config.yaml
model: "contrastive image-text model"
dataset: "simulated stained blood smears"
train_examples: 195000
encoder_arch: "resnet_bottleneck"
encoder_kernel_size: 3
text_encoder_norm: "rmsnorm"
text_encoder_activation: "gelu"
text_encoder_head_dim: 32
optimizer: "soap"
lr: 0.0026
Rows from block 9 of the text encoder of a small contrastive image-text model, named by matrix and row number. Rows with one number belong to one neuron. Each number is 128 + 24 x the weight over its row's rms, rounded and kept within 0 to 255. All counts start at 0. Numbers have three digits each. After the name is the row's rms in percent of the matrix's.
Before each neuron's rows are labels from the 100 texts, of 14976, where the neuron reaches its highest value: "tokens" is the input token at the peak. Only what is clearly more common there than usual is listed. The data: simulated stained blood smears.
# fc1: MLP up (text_encoder.blocks.9.mlp.fc1.weight, 768x256), inputs 128-191
# fc2: MLP down (text_encoder.blocks.9.mlp.fc2.weight, 256x768, transposed), outputs 128-191

tokens: ","
fc1.384 214:117122114119152103110161161143151148164145142115117104103144119156142121071115174110149087108135127102151136125124117129168175107143117182146126127096116124114120192127125183117104136150129101
fc2.384 232:124167096186134159111144093132113132130142136103122118135105091134155126093118098131145126076133162112122137144125099102094129083142114160131157114107176132132113087136140124161139145094115137

tokens: "grains"
fc1.664 069:121148129103163124148120095139154111128116112109152146087095125154164146124120099127118090092111130075106134128163116100111130132141112119159090068153131101132127112168139111149143147175147143
fc2.664 086:168098176103097103103158117133178168140125146150099120113117153118135126116142103131110138091178120154114093097100120131133110114106109119133152108133129133120069113122166107144102087134154136

tokens: "lobes"
fc1.559 103:130109146160138136085146132137131143199148109098110107112150142151097134104118159110171147114147111139131119119075136123155108078147132189161174123136141137149133160117145129153108112119127119
fc2.559 103:104170067131139138169155130121086086114153148101118117123115077137153094108105138127172102146115141123125119139139090084113138130129151107136128124086140124112150130120107165123135175092115113

tokens: "cells"
fc1.502 066:120164097104126127120145168123101135118096157120101137183114114146089161178154163153142112156140110146114094122117143164134104105137146104117159161136124165111145141138139169136121155110124150
fc2.502 067:154125175126120095118110099117196148135108102160129119110179159125132123114106100116141150106124133123153128125122116136115122101116129162140146110095131152099122124108123102157130074157150106

tokens: "lobed"
fc1.301 078:136117120094134128142138083120128090131109128157111160096124159130122137174147137140133179150125091136156112146143107148115097157104154051152092114112139120148142095149174107134156096143134162
fc2.301 073:143090150129135121090135143147139144142130120117127138138129116096163124121129083117098150092152162116121111113115126125111143092141096160127163122135117132110071115098140116119076083128118150

tokens: "with"
fc1.613 083:122098144135139126177119099127124076113148103128110156104112126132141150176167138101160144136102148115155143145113135103170160141121167116184078135097137117129122113145142126136141135157120125
fc2.613 062:081122116098125128087134167115138135161131101101119126114146137159133181085148162155119207142123097107093140131085111163121134119129141127163129127133160138149146152117158141122136172102082139

tokens: "nucleus"
fc1.569 078:108122134088103123114138149130124132166103125144142099116137156111177077082090125081086139081130129104160115099135134131121125087131150111156146128086115132129124116104152131125091080119140124
fc2.569 072:141118127141120116138076137095115123097128127124131113156124157119086169151138124173146113171110119149140129155102124138145103138128105110102120123157147136131154174148068124105146174137157113

tokens: "<end>"
fc1.98 093:100130079127150119142135136153114097131107147087120145107124082120158118106128137077115118167131122103170144136163149117128151127128127121158085108122113094153129102117175114121127110169143161
fc2.98 097:141110135103085116089155099125170173108110125149083124124142146134133148110146132162081172140180149141130090152118100140111083110125093134124153103138157132113081096129131116121102118109143111

tokens: "<end>"
fc1.35 098:134156137128127133114112103103149155125120122101098115158123109148078153151157162136185175123142093172089095145120105158121080158126121126108167159114149159146120139127097144116148122076131123
fc2.35 132:120156114166151120156121122143103109137106118137155117130113105121165082147103100096141080107100142120147171095162155120153181095125143122123114128104089122117152124119138127134119105142144146

tokens: "nucleus"
fc1.537 087:119141091118110138102126141142119145176131120100108117119118138136053179139160143133158148154107079137113105141118125156130129114107110149166171152122158170141146168138141152143132139106121120
fc2.537 090:108164093180160128164130076116096105120128122146141125151128094110167109127089117096165109107114133133163169134143152109136143129123157111120123109080123134131175099129103142147150113125142108

tokens: "lobed"
fc1.249 082:142096150113149122096155117144142134179113119146120103104119135145122104081129154127145161065169093157134119125114134123125106109144145158149156157100153120137121145135175125148102080101134141
fc2.249 079:106170071145109136119151130120088089127150147124113112118108095125145132132123139131154141159101142107122134147131091083113135141143156095123130129126142106148147140150095158130159183107103143

tokens: "<end>"
fc1.316 066:147121132123083127132146125132139169144114109138109098159100145133077159117102128121148152116153105129096120115127141129126092106131106077129191124133174125115121125130150129116081106091128092
fc2.316 049:119127135144122179152132143119092117082114127090149172135106074137122096145134127137106095143124152146176126137177135117094149098159131126126102148156114106147152093118115145097112143167115168

tokens: "lobed"
fc1.46 077:154104141109148111119132122150104103161133133090129124094115105121119079106105111138130130150136160109139145123120112119114142100145147117185094113081108113126141109114145171127124092130119123
fc2.46 093:122117114130109110131093108082135143120129107124102105137134152151092186131135133143140113158126097152104140168130137141132104129117118113117151119115156140123127161119090136098146133089138101

tokens: "cell"
fc1.400 217:114141089127150117106153170138150131152149143115134096123165106159159129074103147119141095093152153098150116118117129122150161100166105217133133113105110121114118198111120166101106153141108097
fc2.400 213:125173100188129168109142092119103129130146138107132117131110092132147124085117101124142126077145160102131145141129097103103125082150106160140151117112168125133110085137143121160135153100110135

tokens: "crescents"
fc1.547 079:098110100092119126160099125118114109112133136113128160117121107131153170142166162114098168141122124116153141170130122157099122126138159100155095110098128114114125103138143123156151148108116131
fc2.547 067:136150125121138135108133138176123153099118129136148132117126126136141108132117107113081128093149130124116097101147127151108160091136105178138145162155131115091085109081187125107120116119115164

tokens: "discs"
fc1.103 114:092135082126126114129099136141130110116135128129142142086150110139175128096160144082070106119114133082154153139154143144121185096167120127151090098122128097127101106118138133091143146149135157
fc2.103 088:152123121135103132084151084113122145133149141125097109124116132132107157094119134145141162122179131145101088165090085119099082142139118130163160110116163112131090114142155125119121141079105127

tokens: ","
fc1.442 153:114138104141143110102138150150154132147146141117129089113165116158145127054110164114136116087143160100165108133116121112127159094158115216130138128104113132116115194120109155115101128144113107
fc2.442 159:122173087178126170109152096118099126138152137101120111129107087131141120086114107133151126096143166107134140143121091101093119101143119148149150115116163121138112089139131128157135164098111136

tokens: "ovals"
fc1.594 094:137089167144176142135127096119104110170127111097117139106089126090108101173112107110174154118129147113158119158111151106112127117128166122152103120096135106137141089109147108143116108126123158
fc2.594 088:102113115109129124113119128107127129148141109117098117126162136148115182115126138146153169167133106123109130158086111136119107140121150128153150115102168128116132177108102146103145179108111103

tokens: "cells"
fc1.707 070:126162096148107113146134140110131140125123137131110103161106084145103148151140116134147109148087093172093112148129121121158108140142139143083193119112128162144116127130096151129145170096129093
fc2.707 066:139140149148196130150096100126137136106098102111147139103152121138143101164130118112124096114100139105158145135173153133118187085133116118160112111106116117108135109082133122139097092133148148

tokens: "cell"
fc1.507 162:112139103136137112118153154156146132150147144112111098122153099153149151059092151109139103110161134104158108125110106125133178095160112212130142115090111131119111169119126173103096144137110109
fc2.507 167:124181090191144163119133075120104125127144137103127115129107089140151113102114105126148127084126160103129152149142103102101125083133117150135152117114164129129128089134137123164138148089114139

tokens: "orange"
fc1.245 070:116113113144114130148150111153128112103139148087117145114114099138108141107106158111117081113139128126089137131147105131122167108120069125171118113117190145129112111095153137098104134157137137
fc2.245 066:148158126140105130128139083108130144136117115176119110113096117148122106108119083119145122110125095139125129138132153130129133089108126076137138107101161139128124102160166125157144087092171154

tokens: "discs"
fc1.411 114:083124103090103125131129111115146098119113130103110136074143109137177143112143154101071097121126123093155173127155145123133152094150122112178098087095122109110131104132125127133166156158163139
fc2.411 100:170106148123106105097151097132145162149122127169107129127120138108094166139104105147131158115173130139107085138097110142116090121120110115126175106128160136094081107126150127115092119121141110

tokens: "dark"
fc1.528 067:110152118090138115133155137132141129177149141143100169117157110136126148119141126110112147137116146141138133176155140088134136138126147096153146083066117115121155101149143108155166171137101120
fc2.528 056:143097140136108111087129119087170173120112123126094132117164152114129169134137109166126175134149133124119135144095117162111099102100105127139152101147150140087068167113117103124112117129158145

tokens: "and"
fc1.762 263:154124128138125079139116132143111122094107158168126149135112115094100125173150126105108103143096107139094136141169127142112146171107109066085127128148120094105108083150139117110112091132130141
fc2.762 205:108105123101104082137105102130137130134101116160129129123145155148129136095142147137092144129113161125093137164150125131110112120151106143103175095070142123107084109140142142088119136103113133

tokens: "ovals"
fc1.130 067:127104095117114147161161118104126115151151130142129167106113134134100124144140113139120157152123153109159140174104134080116106108129194086157098107106114123141147111143157148174137134163098104
fc2.130 048:134117119118122131101123158102153151126146116107117111112165136133133161115154099157134183156117116106117141120074107168112117119112112157141148114170142122100087192121125109118139153104110143

tokens: "spiky"
fc1.145 075:123088181127133111130168105135152127124126165155128147110113143150152109100114100099138148081150148156145106108142148136119146126132095148145121122095142112109110094124164133135061098130119126
fc2.145 090:134110124069081133125136163122121117147143124117119133115106122145103112107142146157119143173098140091099112123144104119103132114147130086119110143152162084145131121162147162112130159133098171

tokens: "only"
fc1.279 097:119121146119126133085136118129140153194120089136119093104151139148099146092123154116170177092140092142139121140071115144151103098147150141141157127114134154117114176131159132135106091103116147
fc2.279 101:106180062161146127171131150127076088113145145126144126140101087123165102138097102117163088134083134110122153123152121083131165121135142107090115135110125119121152150139106140129148168113123128

tokens: "cells"
fc1.187 083:123094169145097163127122117136125096116110128105124143092111142106137102096102075108104100119089151095110169107154174138112174113143098118142088117141119134130157107128155122144115108146148118
fc2.187 107:140083129090117109113128149124173136109119099135125120141143180133095160143136121170127136132164114114141086146103139163128080133117103106118133140147155150118146149128102119105134153128152101

tokens: "with"
fc1.77 053:145090175138113119142134096135148122117139116131113111129113161175089140152139102121125133115119097176142108154144135124112121150143160119124099130086118141163114128089128134121167098081140144
fc2.77 059:100161116151167132150079159130089105150120091098156119139140104110151105154129128104145095151080124103103191104140139136147171127136145142133136156118133112117183145098090132101135128135102140

tokens: "ovals"
fc1.4 096:133094141106140133126127117134088102125123134084137144088119113116143083115103127116116135130143158112142124122137139107098148113146139098161102115103108125161125096079164127140112098124118159
fc2.4 119:119110119117106113111119119093149142128130115125101129132142151145091179136144151162132142159131103146110130176115118146119077128125120117114147112127181133103129156132111121093138154100131104

tokens: ","; "only"
fc1.70 098:128105164118148128094120124126148150188134103137135099117152142146097147093127158116160165083116091124128111133095123162146123091129126145129169146107152136122115185144155138122117121114114114
fc2.70 085:106147068156131151169140140130084088087153155103121134128110074124166121155112118107147097139098147119136124145152099076122165146146146129103115135130124117137137132126088145136143164119105140

tokens: "<end>"
fc1.619 067:103173130116097103148184128102137146162107120123090126097127092162157148116113126114139148115093129104126154079107118126096179132182124090122130097081130120124141144148120109130080110141119141
fc2.619 073:135113142144122138142121111140130134092095116143111145105182113091156098144123096116115129108143134152130129158103130148105142116095108163136132154161138122119059119108102127124113077126144174

tokens: "spiky"
fc1.342 052:106096159101141105095159109124155110112145104107097101103137145131126105124134096142085145076202131128151129133138114101136099126125110116118134131119157176122132117136175123092080092119111144
fc2.342 054:103126127105093121145128148121116113151146146145142118128113138153124136116140153166153153150082142095102154133128114108141111129137150097082118127150156101145147185162128136137131185151086154

tokens: "spiky"
fc1.288 074:154129165118119123105163089136131148143126138124110098126130167128115121101120123105153149078171127134144104103111153114123110120121119114133153104077158145145126114128161136136064075107108108
fc2.288 060:111140100140088129134114158110100111139129111143131132124102124125117099126138144169139129185083112112116138121138118127119135093129120074131112139159156102122150146170113138083141184126123155

tokens: "with"
fc1.330 073:111129126092095127143171134089145132188158139126131144085113107124137118133156106087129151111122148118164113119099109086164111160155129074110085112128115117127119164131112117131132106170098124
fc2.330 126:110129131115114140147104127129127117114132088142140136104182134114151140137146106150131154114130116124125138130086131159143102099111114192114154163187168124107101153118121088120118113120089159

tokens: "lobes"
fc1.248 059:137115152102167125088174133145133147113123151131127103123151141183143124120123142115152146097176129157152115130131149146109085158156149153097132120097143143132117127135114125106105106115106144
fc2.248 081:106129134127091139166115172125110115133116110143139131160108109123138114118126121127132107144061125081113153107145128124131154101133151123099138156158105111125167159170127129107116152138113161

tokens: "only"
fc1.302 087:130100132149154136118127140158130125148153102081121101106121090169095161105118152116174138096136112116111094134101093146129169104160131157188150143094121120150133174136146142126121128125133159
fc2.302 093:105195095169138138148134108123100114118141140130133113130109091130170097111102106104159109099104138100112159133150118100114141108123139124124134121091142131109132100128148130173158120098112124

tokens: "discs"
fc1.76 093:162116144144129099107125112115131157136122109103102093136109110156089151132125135104140167132126074156107103121117123149139087133126108139121188145128153165137112121107123134095133105095120135
fc2.76 119:125157103172169140162112130152102099122107124137150125130123105121180082154098093100150082094091149107115175105163157121142195116124143146115110124118098110117139134125126129143136108133128146

tokens: "orange"
fc1.682 083:121119129111152139148123112118150101110114128148125147100123117158107128128172152128165150160113121132136128170110142107141138147134135121142070098071134125148128122141139123137145117111105163
fc2.682 078:098132134139152156107112172123100131174118089083134132121132111111155129129141118116134146153084113096077169106097139151122175108123143137157133150120148120120152149076127130109125124130111153

tokens: "cell"
fc1.61 268:125140099126143112107139167140141140140145155105132107133162112154155138055084136121130097092157169098151114131117114112133171095163090213127135107108115129112107182113119167098112148140102087
fc2.61 213:135167096194136159106140091123114138132144136106134114134107100144149124084121089125142128064144161113124140142124109110103127072142100167140158118121168129135106089133151116158138155097108151

tokens: "round"; "dark"; "nucleus"; "-"
fc1.764 052:110098145127130108146090138087127138151127145089093154154122106121102158161145098144126153122093102165071113125180072157122111117146152133089107114115158134100108118103110099137125174091162101
fc2.764 053:148120150136147141154120122170121151111124124148164132120089122137138086126108077089136076097118113129119128099136172134156192086117117097132125126129113124118105095118181125120109083149167163

tokens: "grains"
fc1.420 087:103119133122135139145148109146155091111110151117115186094107102143145145108139121115149115125082142088068135152134114147122173132138104116151095089154139102125132099145159102179122161187118121
fc2.420 133:145118181108112115094135114134181163134142127143120133107130144132142103102145096141100142104163118141120086113110121131118113089115114125120123123130136150102077099127166094142110092117143138

tokens: "crescents"
fc1.737 092:129135116142101148150106146103123114158147145125104107133130099130109156104120146125150140161152144147066112165134113125095109102129136123141158121105126106119144119087165123141128143106095129
fc2.737 074:114143178115141149140114115139127158093132086114147141116097135169156090125142102133110077095139115104148115108161157128152152071138101110140088149121137154114119086108181137116123131128163165

tokens: "<end>"
fc1.670 080:123148115121107114107115131101134158153121135102123121157114130137080163142151138122157145156142122149143111153148104157126079147132132124117182128102148123116119130109112129133150140087122103
fc2.670 090:125138162151150161152150120147115123108120120117148153118108091135154079124107112105108090104131153120160135097160146116122186090144132123143099126106095122134131096114167138124102096159133164

tokens: "only"
fc1.607 098:124108166151147118103119119127147147177122118139131110119117133163101142093146152109176158087143100111104128119068122149134123086146120136176165123121147115119108191136176129136121094111121129
fc2.607 095:109161067135128142154160147139068093093163154104123132121094080132160103135109120118141100156105151120115111131150098087107168152147148119106107134115122105143123120128104157122129161111099144

tokens: "and"
fc1.216 112:085123101110129092126112127128130126098129146141104151110149111138140119110181161087075120171107113096154151115174158113137156131133109082142093099121109107125132093146143113116145147156149136
fc2.216 105:146093139101090086114127113129148145141119131167115130135131159123103167101135138144109148121160150145086110118109118132127100120130104138119177103092146136094067131134144127097093146103111117

tokens: "lobed"
fc1.473 072:121138112108132143143133128110114125143135164121122147088125137141185112107128131112120082136133158103120143117138122122150140096155131124134125109128083108119148109121163144139120117138121146
fc2.473 062:129116125112085096108131133114147156129100105135101112147130174138100180142133122172118168138156139125147137155097126155123064129130105109106159111134165154117134128160111130139125173131169098

tokens: "a"; "only"
fc1.96 215:114103147126158122135180082099130118131130086105127134137105126136109151171150111159171147127123103132146143125073144135179067125116152121121107111128134149134123131129111114156133122091134117
fc2.96 175:078106124111139175122146157114113131145130094085114133109128105140149134116132122114145147158121112126119143125074137134137159101128149141189114120103152121146134160085136152083130152119120146

tokens: "lobed"
fc1.431 094:106114134096108117136104112132140081129086108153113126113112165126139119150126120108147159125127071091140124116136166146114107112095120063139093133142128124133180098130155102118147111122163155
fc2.431 081:109146114134109113114092158133137120131116121133155104186122149107124132145120102124133120121148137124128147091121136136149082095142116135096136142136146169121150163137093089104138177122133088

tokens: "only"
fc1.729 153:105129105090090116140130125132160109083127147137079127119133147141153104113166141131113102176133123105145119145169142087113144140098127092137081113088124143113148096154125119123145150127136124
fc2.729 171:127130121122120067123102136147131133149098138159120126144124143119096138126123157146124122117146150132097140096131115138113102111131108132108171099089156125083090129115139130113106158112126102

tokens: "only"
fc1.716 140:118118149105143118083141120114127136187125100117138106095114129177093152085116166134156155102134084126125125152090107164146126085149135140163165108136136137128122171131163149136121109132138146
fc2.716 109:116153105141118112142165115145117111119159163160113115124090119126192107129103090091157100107112143111094108089130106086139131135093135117092115091111132137093089132145151120165145120119124122

tokens: "cell"
fc1.457 384:125146094130139118097144169143138143129140152101140111135163102154157132061091131134131089098161172101148117125120121114123169099154097223119142108103113127111103170109107159100104147145107093
fc2.457 275:132171091198142156110140082123109133135138133107133113131109094141150117085116089119145120066141162107132147142132108110110132074141104169141160115113165126131113090134151118160131150094115138

tokens: "round"
fc1.341 108:151127120129142113132102097124145136106134125080099103156104121143064156142125145118169135123118102137075096148122119156128087136108123115115167146123173141139116135129098138115142146104130133
fc2.341 131:125154130144137121154135120142134132136105133153144124128097117135159076126103093106143092092116123130138161082158151141135171103127141130119130114107099148117129113131173102145124084143151132

tokens: "a"
fc1.71 066:126111139112123141099136145152124166156131098117103127144114125106062147140125118122118129133093113104100121127103119158150133107133095132124160145152180120104125156137119156128137156131133126
fc2.71 062:125136077145127153150150137122090094064149154089109156118135084127152140144120141128111112145126133163137107154151104098101159173157141135122098142123111103162124120113095144131131128133113128

tokens: "crescents"
fc1.186 070:094120106135135149166134142120110099137151152101135148097140113142154150156164106133099113144160151086090140128143107130114128121161151111137154129140153126129136096128168133170149175164149133
fc2.186 042:129173135131130147094146103130133170135141132144127144147105119114136137147108120128119115084170124122181090119126105119126078122115122139111117115162126147079087125127161101141139151139158118

tokens: "crescents"
fc1.494 065:099154109123141145122127108092135133116113148107133148144130126144113181163149132144141128163092131161082104156136106143121106137143145142114163125123165165106136150130099091164160154092117124
fc2.494 071:132123171112123138126160126152145161123115121143144136093112119124149082125119080098116111098150135121138104098136131127128158080131123127140118123116113123107090093112178125124100087151154166

tokens: "discs"
fc1.549 102:104129114110163163095145133143131107125126128079106128094087131137142136109122138126132088114131130070146149148167131131121152126159104147147067088126127120140183104130164110122141160145151127
fc2.549 123:139130130121092120092144121127176163111110122155094133139112165131119136144146127158105154099195127138147098104108108142105056106099091112111137120163155143107087099139136088148103158138158106

tokens: "and"
fc1.493 063:106154118118100115103143134103174135114107110158118113127134160142120154115143156151137187129138095146174092164136141163100096158128170109088134166103139138144166166135115142162132093114133113
fc2.493 068:119142126147114152131121157121091114138137135112155121128149093078146074137116118105141105139126165088156156072131112113144145136133121150149089140135099087122131110121087136135117137173136138

tokens: "ovals"
fc1.277 072:131118129151144153135147111139117105153135144085130125114139140139165079139133127092117126103164098128160112129131160123101131085117137121142100129073131133098134112095184102129076107112115164
fc2.277 081:090114111094088118113129132107133138142135118118100151112128131154099164109142171151146166179122121137105142167113098144108085120139145118137139113125183124104127146139133138101131168092118115

tokens: "<end>"
fc1.421 096:115132115140165154134109119129098081095128158082127136135112085122166108119107117109132105145105144118127154137155127145125176107125115130158095110132098096158146108118160105110113144169117161
fc2.421 118:138118145085092104086141109118190166127117129147089127121139174145118168110141140167122172123184135134133104147117102150121063124128110130130135110128173157112112114126147110150126136114132096

tokens: "orange"
fc1.464 087:156142149137127128128102134116170143138133119129124092162128151139094149144147129126166167123128099142115129124110134158128092148117124154103175139136171134114115150126122118142139111077129131
fc2.464 115:111159087160160146148124134152077087144114123119149128133109087123173086140101124095153095103095139103131159100168137108138180113135154126124106145102104109132161121120130150149137132133126135

tokens: "nucleus"
fc1.48 073:113169101099104137121144145092102125136125146130134114132129108165114170152128136124138111141103100133138119148164093156123105110112149120093154124130114117119143162122132117165157182142129127
fc2.48 109:142101186130136136128133126157154153108111121111132156093116119109125082125143109117098122121149152148140094117141127113104163088117103124138105121127124114130082076106157121125092068162141159

tokens: "dark"; "-"
fc1.86 068:107112119122113131124138154116103130144142135131115106107130117125193093071127113135116110124109120067133129092137160104116169093126115123150099147128070150107130116157137154107099119153126141
fc2.86 085:145084138091096109122120155125155136098104100125125122137151183122094156144132120166111130145155138135144088148103134150136070131129107115101144143152144145118136142136080125110127157136166101

tokens: "and"
fc1.636 048:142105125086134134134162155127145128122117110113142105147113129133173137112144120118133110098146107101168094124148129120129133135162136120160156149090088158147138131128194143150094091170104137
fc2.636 056:110122144096063135131124161116152144126135114132108130126152121138101099111156114163116152173118150107126148142121086129105104140117140143097148131165148097131102160158097131119145168144123163

tokens: "a"; "only"
fc1.318 300:131104161134163137150157091120106108131142094103140151143076118120139119187165102160166123105115128133141151120091135118164091145100171121140107130122141140132132104112108111149123118105140138
fc2.318 148:061122132105158146134131147108129123144123084094113118121142138157139162120146148128135157160109097129110165141095131140144141111118152135187130115084159135139169170079136150103146176102120127

tokens: "round"
fc1.468 057:135128165141114131101158122130134121139084113153119124101134139123167075108091096154115100132115113132152124092167123143116155149139118150166107140119118133156112110147163165103089101160095158
fc2.468 043:134076175086133116157089140134147166121123125091114112115138126136099120135152106161118113126130123133103123126117139114102147135116109108082123136151141105150097138123094141098127108141119129

tokens: "spiky"
fc1.55 090:126105166121080143111149141109112140176151132105121100122097124145073134112125148133176147118134078153125102108119106141159116122146110140152165162099148151159127155130139136122115123099128132
fc2.55 094:124164098163158127178115113124108095087137140126138135117120108112186095140105099117136095105077148109119154145163128087126181114127118122107097102131113127110134141134103119157140122123124131

tokens: "cell"
fc1.715 056:114121174120160148142160123131129156111137161153088122132123118150164132120116157157115125096192149128160098114145125096110124159142141137092120151115123097111127108139144129110101137149117158
fc2.715 042:137106137102091107117124154127156136128141125154112139116164125140137148127160125142090139143090164094133132130141081117118118131110130175089168152170129119110112150151119119165132145137091173

tokens: "nucleus"
fc1.697 072:114126122103112119144150106102175114101105106097125113097121132152124116098145161137146129099137141118106084132130096144102066111141138122098105118076149131108131109136137115192127118099159113
fc2.697 130:124142109171157131165123128141077110137107120134166131141118094107148097146094104091140086091109137140155157113156135114138168095131143139105130143118099107116135106116141145126121117151138139

tokens: "and"
fc1.212 246:122129137136078150128087109118115126128129108174113104109185152125158124103121128092092160173122105112126128110133164136155149114142123090126115151140090143175145118124160114114193130114127171
fc2.212 228:127157121121121158122096134120121125105133127112160111169150151119145135137121129116097123119142122109144142119152130139138070137167104116101095153177102159137148156129128097073161163126129102

tokens: "lobed"
fc1.15 085:126123120123120124151135134158081112117138150119135147080134099105166114121114131123106101145100123105153142106165139115138181101144118120164088132119093111138133105099161138123115129141137147
fc2.15 128:139111125103095105115118107111165158118133111142104126146144156142107172124144131151120150141144129137115113165121125147122066138120103133107160117133171148115113135138107116120131138097147101

tokens: "grains"
fc1.582 067:135142128122159124098118150137128094172147102137133078114150166136116097119163138136137168106152131103146134144100137117142098125130165182151128137119131137114128140120155102140106098088115126
fc2.582 074:090155088145138142116126129107086088133138114107115139157150112125136158129127171136146170160138130116151136139111105114121104172153151138146117139099129123132167135115077160125151188123098100

tokens: "nucleus"; "lobes"
fc1.699 098:114122138154123159089150138151128120174146113072121099092116137149098161097096164114169158127138109116138089155084112131149131079158153186181150138140125145161154170133149144142106109134137130
fc2.699 068:102178092131136120178141121115108089112162149138111100119121102127143102103107109119171096136107133128114121132149094087124121129104144106117127111085165149095134120120139149144150156079105099

tokens: "cells"
fc1.136 075:131132138119119143139112132132105105111146112072107169146084103120105145130112121099149121143070129112077126145133120142110162103096091126166113140158130120163113083097131132110139159159109129
fc2.136 105:129126156090129111128111092112193162091122109131116126106156168156118137115133100149116132116176137155147128162137136162128112122127115123152116085117168161108124124114148115156140095103163091

tokens: "<end>"
fc1.413 053:097121092134145134143145161135105112093152129083125155136104140092123135145115105097112095143094114087107124122145116119138150106110082094128104095131115126153103126111138139124132136164092144
fc2.413 056:147111150105115097125138118118193158102112134152107146120156164142123162137145134154093162108166144151155103144127135151116093129114114160093160113122128162110096115107133105163103100139136097

tokens: "nucleus"
fc1.740 068:114113123076074115129141154161111118133093113084121122099093111152112140114102124116151113123116095144077117108136141145115152113117094120169116114150139166159140122124109190114103114143141118
fc2.740 085:152116166138112088136090127124154135133099097178152101139119155120130098125115063117146109102120091134105149113119181148170138110094121101106136135127131161133116154147124099126133071120168139

tokens: "nucleus"
fc1.608 076:132108153130102100094122122148131154131113110121134090111156136159138115054083115133142158076150102145138130104107113165135103094114089119175180138121141142155113134105147171127117068135130142
fc2.608 074:110134091180156110164095154131087121101132120137141109159114113116122123164113089118156083159062099126099154139127137115155172129134140122061140125145109103121129177143080109092128144122145139